config = dict(
    arch='vit',
    model='CTC image transcriber',
    dataset='numbers of one to four digits printed on busy colour backdrops',
    train_examples=295000,
    image_size=32,
    crop_scale_min=1,
    horizontal_flip=False,
    tokenizer='char',
    vocab_size=14,
    norm='layernorm',
    norm_position='pre',
    activation='silu',
    mlp_ratio=4,
    head_dim=32,
    fused_qkv=False,
    bias='all',
    qk_norm=False,
    parallel_block=False,
    inner_norm=False,
    patch_size=[4, 4],
    conv_stem=True,
    layers=10,
    width=256,
    positions='rope',
    init='lecun_normal',
    residual_init='scaled_by_depth',
    optimizer='muon',
    muon_scale='match_rms_adamw',
    lr=0.0056,
    momentum=0.85,
    nesterov=True,
    orthogonalizer='polar_express',
    adamw_lr_other_params=0.0021,
    grad_clip=1.0,
    steps=16300,
    batch_size=128,
    epochs=7.1,
    lr_schedule='step',
    warmup_steps=3260,
    weight_decay=0.0,
    adamw_weight_decay_other_params=0.01,
)
Rows from block 6 of a small CTC image transcriber, named by matrix and row number. Rows with one number belong to one neuron. Each number is 500 + 25 x the weight over its row's rms, rounded and kept within 0 to 999. All counts start at 0. Numbers have three digits each. After the name is the row's rms in percent of the matrix's.
Before each neuron's rows are labels from the 100 images, of 14976, where the neuron reaches its highest value: "lies over" is the class under the peak. Only what is clearly more common there than usual is listed. The data: numbers of one to four digits printed on busy colour backdrops.
# fc1: MLP up (model.blocks.6.mlp.fc1.weight, 1024x256), inputs 0-127
# fc2: MLP down (model.blocks.6.mlp.fc2.weight, 256x1024, transposed), outputs 0-127

lies over: digit 2
fc1.150 076:516515531478557476522496506481513475522489484513524468464509507511517507506492491533489487474490536557516505523540545494480480461496498501507509437495489541502460500467506461480546467519502467515510503517493563506512505493518486502523539516495551481514516517534513497509493502482518486510484516451510464483517503526483465516499514494471492512493530520525479518482494498493483479531521
fc2.150 084:483499475535490499471510524486513504490509488492449500557485506497452510477521483555490536529514514517484494485543475493546540515488506508474552520516506515483506491525471466508486538473450476486466525504463471496511440514514505489504458532537484477514531476482491525473556499485492490480522479496472485454475486489484505501494474513518483474446508489496534473484502512528514462448519

lies over: digit 9
fc1.506 074:514490537513516495494473485503476558515497454530471461452503493473475471498526514497460491498486526545489500475503499469534517488521478509476501494501452509478508512528494479521447475516486485531548532522506505498509469537481468499487481478504477546507523517491511464466466507533528533502496483469527489475535538488509508521487498478509488484509483501514479528555493506496503514528507
fc2.506 070:472511507467474556483493489533528504469483445492477485534493521466461517514468507496480511495515506504559484506499518515480473484472497481462534506458487527500525499483475485463548463455529524508451484524476543522504495500486536507445556487471510499513451529524485492496539523471537488502508492528442527516511498506487520474509517506500514480520527493461496491481484496507510509462501

lies over: digit 9
fc1.95 114:538498477480479526479486512506525473477534457470479452483502531525526516492487443468527473466486461532471507524528475510500521462487500525440545540540498513487503528470500460505509529481477492480523530501508505499500484512468491520489508513502529519487519491483494440508515473505503516529468428462486542538466496484440499501532525536457500488473490504475524510529499462532488456510503
fc2.95 110:504520487499514481511516551581487443453534543505459484498521484476530511464467484508479494491551532505527473508505513498518514486499478492484498537513505509522482559478539514486476496537480491507464504497530483461500506507507469471474549506500515505474525529490473490514487520539472508478497543474536526460488503474507549529520515517524487514513544472485466505554499468503503505508477

lies over: digit 5
fc1.116 138:478505482515513476485487456493469513504458476487529488512462520477499480495516503494491509502500518563491469511507486497488520516438548512507461483445471487517451490520503496490514501470482491490509472444474537489500503501523519548469497515485500550494541496499523458512527501510472529458513518510489501495468452497509471482512456524492492504467520524502509522470540475534471492504540
fc2.116 133:517472504495518489501504501477488546485472533543488497504484475510509518524445504560513507545510534464524491471508487513479474483501494522518553535500435488521463521516477509466462482459519455494492512522480466525520501468479486472498484500538502484524483495532531494517536524514466529500528514539504503514482512507500508483504439511544491532528514507491504508508491529483518487543520

lies over: digit 3
fc1.763 089:471436465528540531508472555490577492478521501515474483472488516475496501497495474493488497500507456530481482505500503481492503468501523529504483503488541505543515509486499463470528539496523501535456482497514445487499521467505492512516449529528470475488454504509470478479513508481516514532546508526455541473493511518511501527506505506504513504497497530514461469481534502517514517466510
fc2.763 087:492496488514484520489484515488440514518530503492526479498526517521531496525513501472510526506501503466474495516487523475516496467497521508514520513507526518478437512496520515483508504488519524541452522512480456483509466486525478467496492488476547512528513477505524512560469491482483511512495474517508508458456493498540510510462519487514501506490481462470515534474441469524498480501550

lies over: digit 4
fc1.751 057:516504519483480527454458497491507498460486493532494514506480501479522533479545489481491466493493496494477528522544492480503512486501448549546514500505528485493474499466460510475489490496482504546464466502516498456493482519505484493473526490534487523464538500499484503502523488535535553482530516490500511487484485518484515505520509442474521497478485488498504508546491503505473531498508
fc2.751 058:539501513466512530488558498470478575501518498524507516517516483491511456495488482471523496517469476519542494497491476470458492475540529487543517520518534474503516493497480482532477510500487493519483467529477516462513514516479505526479468545522552512506492538527505508442457503491513495533452472531517468538501489498444512496514535514536519513552502483490492528490467574466488469513469

lies over: digit 5
fc1.281 093:487512466531527496528516502503500513516518484540522537512446482503485467519496442483515525479488504492560517541508468465518509511519491494530499538501481489482486509462493515509479492543435486515489518453506483489553533452499500445505537516514527449509500547482463487505487475487539513479524528521505539469508529494507493486468500498492481517548514492511490488495485498474462481484503
fc2.281 089:512498491510494513542493526523511545486479493456462480559503517452515488548470496484471477510501491517497520496505486496495510466519502519426517469531523516495508487531521520549537484475507511515512473450493470477475458543484529466461451524494505503513524478538461485496486528541521533500505507503493525532518450512495481499535455518519522475447485520491530500469474461542510493493512

lies over: digit 7
fc1.727 098:491546497506450497465467502494461494522485479547463499506514517511475485495541510533500492502507513494490506539546495481494496525491490474510528465552476488469483514447552505529515469470525526477503522502507476514551519481549517474470504469479455521510476468529493471488494520530484481487516509476482498476481485501449505487498471529473541472476475534478508499521504475499493506527485
fc2.727 100:449470503545497474497471469549519507514505476518497505554488497529505548489489468517478536510468535529488514455499482503494488520513535542504508509476467491562495564495532501480470475494472473468523516480543522489492539487460459507522521474527495495521520521460467485534470561502525487515451471497505515525523492469506454519514504502515527524504495481520493470513512448455485489539486

lies over: digit 8
fc1.243 135:466483543483478460501450538505518492515512514530521532487491487492487496527506500512547565446487488486512463503526527515504544487522452499522481479510525495521491519513504497536501504472459535491487542506527488454463544481492480487509491475488536507520484532517483473520517511544477511515506472485504519487470513505494509488484541530459499500493507519506501459529492492552457494481488
fc2.243 130:504488485528517514538491493543485497486512469497504486566533540516514468467475490466472461458505521501516516482495532488472475474579484496525474492497521511529450501486542506544468469494513485542496415500473515520535487516543514529512485487441524490507507507464497502460487529476482469504517522538499514503508522495490509511521497545475493512510497456484488498464477485475504482466456

lies over: digit 7
fc1.327 088:531487516477499451522500508536471484467490508494512537504510465487543535458541461513515522531474474472486537528499523485456555525521490550499496494493487492491555446477546474471513498513526539504515501492465517529487555503508480480484515479480495488519508512474507467508448540520532511502526513479529471493511506526479548496515506460532504502499480503491445524504463516475508521494506
fc2.327 088:513491530522522520468507510513514485499532465526517497496511496535475529536560546475488508460461520505501462504456535507496473511493512458518518511483493481531472539579524485555442514487461504509484530507488448505518506474494489493501503507471507533473503517541522526507518512453485504514443566500533518503493488511520541447479505494466490517498521526517551514491498465511481477501488

lies over: digit 6
fc1.39 119:488525507477494473495464489500498547522474508542511530495471521482491452496505488494505486507484512452458518507476541512499534500520517529531548529492501559523516442446533478500511496491448471526505462523459475502492466508460554470474511464488518516489492524507478534503499474510510524480538532489502527485508483491517494479498486501483483488524483534577463505515491494515517490492475
fc2.39 113:520519463557540517500508536506533502479485488513486487515509483460497515536491509498439495490507539504481502528481523486464490488543504512508434500498475447468484458442518507513463485459491479532455535516489479529461502529505490476441469522514520496472500524481487462491532551554479512536526511482557480514503464475496489519490466534540506470494496498518484497523517490536525476501542

lies over: digit 3; digit 8
fc1.46 120:492492513504454536544450522542491484521486516538537495498517502500506512536541475527534480495488495542535529551496499473489510485511491524530521484562505496522481513484490542506480531483509457473505492519477477458497516476498524514502495519499485463492505496453480509523528475510537501532492470502487495484474473478465495500517487487500523482495500491441546506530509481474516476494485
fc2.46 120:494517521506471505508480496508526498505480477512466533532565490506507479531495504492512524471508532475507486430463516488510533528497497540531498486506499497526498520495484491545500517458506515467500490517506502524542482519494522507501540466458521497491459531483477520467494505477452499499518520544493521522508486494518532517510523499500494551514490508541492483485530541504506529458445

lies over: digit 7
fc1.555 108:492519502555470513512488494505474510525484488490512478529514428461523481508520529549489513490452488536536501507515528471517498509500492514478471493518529529474485479468511522457499483496554494468490496472474463500512512495546479567459498491521475446430521481481460510494506514493516521490462519464497509490521494474510528484506463529517514483508465490489496526490502478454504492486530
fc2.555 106:476523521492507502468477525536501505472508498500465471505491558549489505537545511498526545483520489538477535501518478510483543492477517471543529516459470500526530513472472493545525508456499491515463495513515522511491501480493494522477497519551499537503440539474499499503485495515525527515471455524497515501475523501487503521469498498513467565525472474494536456461514505484519517490476

lies over: digit 1
fc1.352 082:472468544555514482475510524462485523457490501492514503527520504476492522466519468512489450536491510498535486454468465515467469504509461481500503476487471476558485529486486532504499496487510495533483467478538501488533506527493503512498471526523561483521460439488485505500472503502492479481508501496480506471507555464494445534562471482513524530542521471514473513527528529460515531469472
fc2.352 081:527476531481511506490463506504483499506505529509517481478518468477512500504479521495523509495519497508483524518526471431470478481496490502448482503511531521538476493520469531526477511459529454523458530511499493490475468499529514477475497460498473521497486458520476534518485524522535485515419476503559516487503516473486508510467484533488402489473473499495514549478486523494484549544550

lies over: digit 1
fc1.397 058:508458498491462485472537466489477503504514501524483498434496473545544500537482492507485494498481480519521475497459522471518533485509485524486521496526491513547480509455485509481544501458547501523476530496526519501451493476486511495514500526511459518508433473505504492496494499502570477512568475497518506529512469530493451523474480463502503467493478471505488467511458531511509518499527
fc2.397 050:520518531467512519481519518526494529469467545503463556489474474513495502530505485468503506484545507454467518521523526528463518525525467537558483524493533517518469493536501482488525501517487497494493499485459540515519499524488468521474521454495467540535517535522481506490524450449500488488495528491507483502477508505477499502514488518510446460529522482501467529480496539496497483503533

lies over: digit 3
fc1.497 073:507472510507499510479494482506498518498492494517543458503501494498505508507568504487513444505505514467535502463524499523493508467522467517499521499509500505493480519512518482541430513496526491477432515507506540472520509493492540494499490515476516505497501500541504460514527483526486460486500479539540486515501489530497491483486496470507497516423499495512484515487504516476503548544475
fc2.497 077:470531510470524469507500515524500516447523489516469509499504499515508535489471501502506519467477512533507437488452525468520460511518498521490504511526491505496481511462503533459502513505514485501472488480498518492490494480505535515489486551480508479515509497522487522486499516426464518516491509519525533500504493481505473525458501514539527482508481487508510548539471523520498483529493

lies over: digit 4
fc1.40 107:508514512493474469494541468561508477500493545499476461478516461507490492505499494505538486466474502497484517508511510503479468494481494522512467480506526541506520475531497495476469500537559471491472485529479499498521513510567539554525542498468515495506552500464452532442500490535489484488489502477466474518477548489553481518459497518486495509469479470485465491510479510520487463500475
fc2.40 108:485489550512500494494482506472518475492572486511560486489546501493404500488502517513494470508470468498559485532543503483498501507518496550478446525503486519489495532480510471507504490490463483525498475497506495469479519564497548521535486462513492504456481467511454460524527503493521501526515464532523485482493504507521477510533498525477499508492517498531467544505496520514431484509521

lies over: digit 1
fc1.489 089:495511524522533496479481508549435512499527500512530480503490476495481522503531454496484508514501532542475460512478453499492535471520503483539509526551533497469478504491487499562485530460440504517474484489520494501545498536477510487524541533487498516533455528449492471518487509488496474496486547476452473487523515460471480491515513483489480508524498542513489491470526562470517507479458
fc2.489 093:524483503528476519494490478510504479529475505499501510500503499475531497496471566505472510499461462477518489472466486464454498554524512515521477541524478485490507485480475488491481499504555495514464520523470495470515499467468486509493489483548510503451499467483485477522463490509539523539479479543534536500543527493472501560474463504476506533500498493517490500462539478487472505483518

lies over: digit 8
fc1.665 145:492526498500473498498488496533504500536520462530457506461515534527479487515501516520445513462539496452498462532489553499494506493568493499535464530546451511497507507520478496496533467468480500552479472484489501473518488495528478497478473476511497558490484498487480522518515465493506481473526479523454536509448492535536516528501485516479554504525542467512488526521525514509512498489499
fc2.665 138:542472524516504499511526481483486503522499479471504485492522516489463489503525521500508518483481532545530521508522524509511524445485454501486545516522486510515468509484513450537505426504491505542551488503482500501495443492480513498494484473493503526460500481512527464519536476551510437518516514448461489492537488498525524512514518500512520507545520465510448543540506503490511487485485

lies over: digit 1
fc1.32 134:490530528515504496488547494498524503518452505490530508469498497500520519475509475495515507557513519509517488477507496498507534518492504513487521476503505474503546504479478507545555512548516516511487499488458528483534534542475501505485509509528530473528478466471455483493490539541508476504479517508506470496469485529506505496541501517450513456527547498454484486484522484477495504451532
fc2.32 132:506469496505456463514481529506501500491508528494511528513529491482486519506502466518506489513475517509556567502487484465449532473539474486517496556491493474506452480465462537474516538481517486538495509455556479470563491518520487509533492472549524498514500469487532500530476517518554473488495463499496505513509502489481490512518465477501505558496495507518498515500508517501511498497517

lies over: digit 8
fc1.412 094:474472525484515483509469463468479517502447471460491479492515493480522425540475497531526505508515533549484455510497485484478561543482500498532475496506515504503505508458502525509505467503479479481494486469488528512484492524486530491494526499518498551533484490502461531458536459490532491490492521513499522517482505501503493466524540483451505455525513482482477507504489545429479495518526
fc2.412 093:476450500546480504488522511463494509503535504488521517527518516499469459484531492516475479556500458487560519500472505519485525438470509454471503514483513524465503510473412495508502471486505488514545507491464555487478501496528488550507465501517480535506455507500508477530477516497487491499525492512501438537510545485514475514508516500468470536490518522532491501474539483532517455508464

lies over: digit 6
fc1.195 062:458520523514492511453448524495453491465503516507490495528560499516509534487498496488479506528541506502511518536486505491524471483484529544491516487486503504489444503493486501461487484520548525531497497496478489511520523441454475511487498505510520477454523533531468544525520479541520461517508498554466510506520508537520520493507540518486477532485522507472506489519454429512449490510520
fc2.195 066:496491534467514510461486512523485527515505486496512519503512476505525508514506517469518471470509529472500505505493490484523494495512509462465515509505497547514496491473512442522449488499504486535533500530523502488468499484475540431503500524520515516517512492480458538490516524488532491498557480477510510520512467467499486459498475477563478482505500461558498478499525515471539518548506

lies over: digit 1
fc1.722 150:526533518476516498507482482500497528472493511435536505501479464482528466489540519510532503543516425514482479505514524511477489506523485544478461494513499525540465510429523540452519469520510498512512523515502516534524512492543563526515512554521496479496500510501475495551519492529465485470476481504501496484508522470509465541522482500476479496484509453558502497470519549500500473519505
fc2.722 155:472501519466484475455521542532498500533512558545500514529511504532467458440505445509487543512480498466510526485503513455479495533534437478535459464506526506534537517475509496521488479505553493525493471498502486505508507493493477523456445497498535528531503473468484526496490506465503554507507524489497543476453496487478555494506472523533476486515479487525512498488467516476483496483524

lies over: digit 8
fc1.529 108:498490471516496486516493535539497493470503491517498532458498480459528455495520483511504511498543527483487474495510535496511502473514453504529443517545510522505535539540500450508550522532456466485466478523476500473497480497505503457509511501498493517522486508464469523529563439501525465496484499498481515476512542506550467482486519499487526489523512492536453506509471483508523509473493
fc2.529 110:519529505548490498529550513541487491539542466450454457506484506499499477500514479501526530485524455518499458479517493473477471490574484520490519452481451511503429496464480498489521512474490534512545558468511482504525478528521470506526504511456467516500472525486526496513536505517493454475513495489492484495493533491532505529502500488500459510537482464502527513482499505487487482497478

lies over: digit 2
fc1.248 088:476520485472503511498479514476503499527510518529489472509481522464516503503519464517508520521495524495542460511487466510528476494507488502530479451492484535521517489454519512452522465537501460456514464493473539513548473502483514508511540501477476545506553542511445489455507482522508516539509532484487472492470494460490454518520503498523487520497498478520488490502530461467508465488503
fc2.248 091:508500536526438477519497473527486496473459518476492485505513471527477503488480533483527492468479490474490519558491506517489515488471523480534493506527508522510474498478480472525510465530493484536499466475496492521506506523520531499500532532510492512495485548516494498457517453489548519509508449470571535459528515516479508499500463513504479435472462477499486491498496464537513471520508

lies over: digit 3
fc1.299 120:541467532500508536495458523511507536467500514509494491473516544492562487511523494502534473493460480492522469518502511505518470500518505525486471522485506487545486527520492557515501482509498479523462547499513535477493465525480525515495452538531476520526483502517517493530525485484519491457492519474484498498566530526521525479460492424534490494485501483519515479474514492507501539518535
fc2.299 102:445497508490493551468509476445514504466508502471483475504517484524499526518494476498494502523470491513488489451495531495489510494519497492496462475494474490507543475481534482530520509511497520525480557472510524521514460501477540503518472520483501501507483482561499505515480468515486504502469523513531507490516481499485493466501548461524501520533495503468502539500510493480515481506506

lies over: digit 5
fc1.186 101:518527517515505461531521449512522533472493517493537535509493500525494457527525470504466529490500502479505520530486482474512506510495481534491484521449457523494492472532451466518512525490484503481489494477496537516544551488486496520485537523499518486510513504513471490508500452510516501502546524485512521475506464511454488528438501457458505553549471524520478448491505514539521500501484
fc2.186 102:516524453545500541517506447526526549483491499485466524528466511480450497486461483500447498497523504490518547494490514480486485485486503511542490517485476535504512494493544489491484486455461504484464545496482457523493501463479506537451485487497526491505483579486500456518522504526476537535480466503485500518499490471475484496546493501494524482534475492511489526512516503536462491510471

lies over: digit 6
fc1.314 097:517510523487505475517485491488495509541489487546497513454452499537446496480470465473465500541534527432540496521516525512486511550533540455509494528502462506459492485464498493482507497474479453500549510509507464526494486495499516462461507502509506517498526542538454531501529494495534502456550519499507535499511495512506495496521486500490496509537478522524488528506522502466487515465487
fc2.314 102:463478491513502563490508510481486519502487542525555498499512495500504477530509546561508538514502474483495517508497563507446500516525446508524485488498460532508493473521528509506475485489480482456485507493504511485491506538485512457470458500491490510453517531494545454433480504461467490514508500498516545476477471475492513525521464501483527481510501479495499456523494467517512492465508

lies over: digit 9
fc1.395 079:528521476479479499489516503504506463493493461465477434476548508491497516515491487533520464528519445514535467552512490498502488516492488491499545532506489495501534539489486466490394531491525545530490531492518479500494511501520493490483501536530509528525465530523487470526501417529466519533533464524517505500464501501503506503482512491495498480477528506469489480524491505495507522498456
fc2.395 086:496438500500536479490496518489486483470498509533475458505477447501483552509502513487500521494479550497481498490497469493495505522529474489449504468478503428555483502505523487526506443486474477497501485478501507512517480494467494484497507523541524463513482535555486515467456554520530464519493470514498538528509448473554492500519482565489515506537506502485509517521495494455507515525519

lies over: digit 4
fc1.638 121:426483519517524497484483514474491470493529494489500475466510499528485514526508484513515514425506518499537507517526504513541547481505511480484479496526507518525487540479477521515500495503461493495554503495498508512529517490509527488512451478515531504479517515508485527504541519507491462502494537463495459505540447487508503511514539492531518494476491490481520512510495501517488472480531
fc2.638 111:491498560485484520539486471490516498518488510491452458513494497502479495472498505507473537528506490504491488478509474499472474499553498489529502480524516514513509476490484516487472474507492512510456512508509463500473527476490534498472527531479492512526516505512491513526505518498519472504508501501498525527491468514479504498490523516476491470439498494523491511455508464509484551452500

lies over: digit 6
fc1.92 098:484511519489520477449480465502464508533508478507498482491497550517453506526517479493496483498485516456524542541474534465491525499499525474569471513499475527503485459466502535472482481510456467499514497512471517462502457537513525490478496519503467496469521494445473433472515485505531515469526502493563498523497502478519527491527485518495505462494465521514479494529538487531488505528544
fc2.92 095:513532494503462515463496481480502502533467489532477502510504458523533482515408519497472462509493514460533496506518479500439519490489473517501472522492456456528513452493500483534498527493523473527476491495510555457519494488517494461510472495527469524466516508520501467475479497482486546520493517515511478499459478507500502450504501525513509519525468533514481498524495481485509517501506

lies over: digit 5
fc1.36 090:494511489464456514494486547575522478489509512496511488483453505495487524468481499531460489498472493504509525494502490471502446519478488537572489510481519520470497460525565492484511510452513490511503516476473498504472522500493514509525527505464522529501460469511508429530485499505497444463525523448444514514481505513490477522493504518485522499498497512496456482438541536506486485502532
fc2.36 100:511514479511484508506519474492526460454496518515508485514470477496550499479494506516506421510529484524533477486469467521502520505507495511505514481437528516542469490458444497464470470500512487496538502543465522476485500499509508500459500538547481495491547545494522496535513456466543488526515501525502511541499523519497512477493520519518470479524504555533517469508486491494496505462509

lies over: digit 3
fc1.417 087:516541540517502518493480495552529517446546501470552483518504533470532493486526472517530465465519483499529455501477478469463504516498495501503485495499479500482494505501524493494487519488510515473424495481481538502554535491501469472471496572477512495500510552561462531501512468498496473528435498502509458519529443517461489472492479520479502482464505501510511488483523534514485539497495
fc2.417 081:482461488484514497495503514493485473518494489530505539519493521505482513546507486481532514482492495462512512468521447448502526547496488531496452485514467476441484478508476511557528526469500517522480510446505553476460452517483534539517478473491480532492491486545558493493515453473534508511482519527511508501482444521516506533505553529498516484519531474496502488486490492494491514520510

lies over: digit 3
fc1.172 073:507499503510503512496502463535481484502522484504528497504505499461503539530493487516496468527516433482535496517524460457495555516491481467503494449510532467523465501522530489505485501457509511494465487472505510447526540524477484429512500524476499505486515533519500511533517461511475468511471440512513494500514507493492482505491523501443546508493496531477535476513502526485520499512511
fc2.172 070:483509493523509503511503500565509472491492486493491472533537524489513515529513489498491537476514536510485475444480503449524493487503490537484455507483533540542506536518450495513511514458503493477460492480485515535517470530501511513512453478498516457490531502539499533492531499490508514508506459510503500494489450522532473523472496473504495499476539441501488499505508504507477512529489

lies over: digit 4
fc1.378 095:535565521469487533491560486497497482461500467499557491521472516494515477490547524519535502549502538492505536485541513463465497522496465489518468490446525493514520514494468499452458510460547489492500506482493436479529506517479514548503534488443470510506488446509479497505483509502505501452486463512504526503509464491479531546528524499486498488532491474518491505496531514489523508514464
fc2.378 093:472445524491481496550477466502494501486533522495483527493505490515502401483509481512483477482476503508530529492474505454479510523522473512505471521493489487525510523525460505491459458504524500503506533494507466497493518517502487487453457491524513508538549490511528520503507511497495514512477533512528542525506487482479531526490506510508438537500460478505543491497458482502495521501530

lies over: digit 7
fc1.729 109:491513529513482512515466468520525478453484483543514542510524481477495537540517506497521461466506503489505526533518495504501489516507488442553519499482455506475522526504444524458499519499519511473505528473506480489463540473501498498519476539518481522495477514510556504474505485503498503508493492470504465509430497499460483506491501544500529501489505508453516440501466504501505440467536
fc2.729 108:505486451494486485524512473478495479498501498525482477523512473496463531476520494549487500502531528490499519479489503519505495507483460513466461518519557471533516484537494509499537470527549482526489532470490499526481520534469521520469494488522570494509507469499450480481488503497466511549481476514502454485545505489504548476487473530458497511530511505490460503519479415457485488531494

lies over: digit 4
fc1.719 088:521488480518525508496529469515460526499476463509556460484547498498535525491493509541470514515495539536493483501549509504458509542518494501490477516505481532527515523453481524498480508479497519549461509505513485479495486503501503519500548507494490479457500501468501504470486480496486514490488483497502481509478457501461495527532515479527503481476514477496493532485503514507480495522477
fc2.719 093:503498473441522454497477480470521560472517536470474494480509522469524529517494489538503478528488549532550476497510486486528524447504492502478535503462523515511501483527529459523534494476491502495499511521541511486489524565517508480492541467527512491482537514498508463526491514483505521535516501528480475492510517452500500524462478491468501522518485492508497479508481479461484496502522

lies over: digit 3
fc1.605 050:490501512538509483546459487568486484483471475509506465467570485517496524473534485529565487515491486504492493459482557539466518441500524489470480486496474453520540471473480505515501543537535498504463489486483516476504492485471533528516482521508489512494477514539493512527553484508514485536470501485502503525509476529476491478510490508503520503451501563531504514479511517484516508460489
fc2.605 050:488550484473532531489495493507497509509538512550476524492475529500518507507495509477486535499505466430514516518520491491497506512457526478520482494513478505541485517519498536489477512500457467519452514472485502501451506538521473483454516531504495472506520510535511512423495446497438525541473490505524479492509517503485512460478515516474512505573510502530513460488470519504492501499487

lies over: digit 7
fc1.136 052:467477565510500516509512466497444480454511471490477503523491476482512524483513512498520514492516527525465501575502478560483458482465482484468503495485541469505526524540531487469482497498484519494527497526529510466552502501480507502461475513526480534471502493482553451461493509504471490497541491510486516458466493510525510491477489509467531501514477552480470477521535493481524525512464
fc2.136 053:487530425511493454481464542514489499526530484510520468497505460488483474536494475523486474494460512433462466475494506492469498473534539499496513483483543536454472486506539516532499517501518507516467516482443497539495507487544483483530538526482547476490478456514506494454491481507513527489454467476533514519495508522492452564512526538482498537491520505501507508470520519525500474501522

lies over: digit 2
fc1.486 124:512498553473503502523511516482511458502499520482480505455511459487507494506502508485503461521508515497490487483536480518497548491484485473480516442483498497522543508498513516486489496504559515497464486434487452534481493482509478478529480489479556471497487495512493489497541513468481512532437525433528485523509474477484516515508530472476491467522468531506512482459515506542526531469487
fc2.486 126:510481511521502451482450490505527467480502456538502513520464530507473519476511516531526531475503500507525511546499495480470461515505519518487517496531524492498503477475499482493513483495488529465543547529480489513544483501493469521522509517517497442441495501458526502501485524534502510534487516534495498515540509551510469485552487487462501498497503470449553504495494488478521464458511

lies over: digit 3
fc1.212 109:507492490507459503531462525490491479508501502502463519495472489491495500472511524557458495479511527459498486487477479504509509501497498526528482503484493520523469560530506524479513487511519485531473502513485542558517478542526493472495471527497450479537507477506486488500507518557484524501495486538450525488522520505585520514468490536555477529491542459484511472502443513522533529486510
fc2.212 108:451496535493517527477496468480525467495480506533505481538520522468496518449515504511505524552446487511511484485510491528472486483490500475503501491529525486429463526408507468488522489498493496483488527511511469528513479495487508513512494546521477490499468484519463504503523510521475455469502514511467572507518562497484482518471516485532501511460497485484483514482488475522519502507513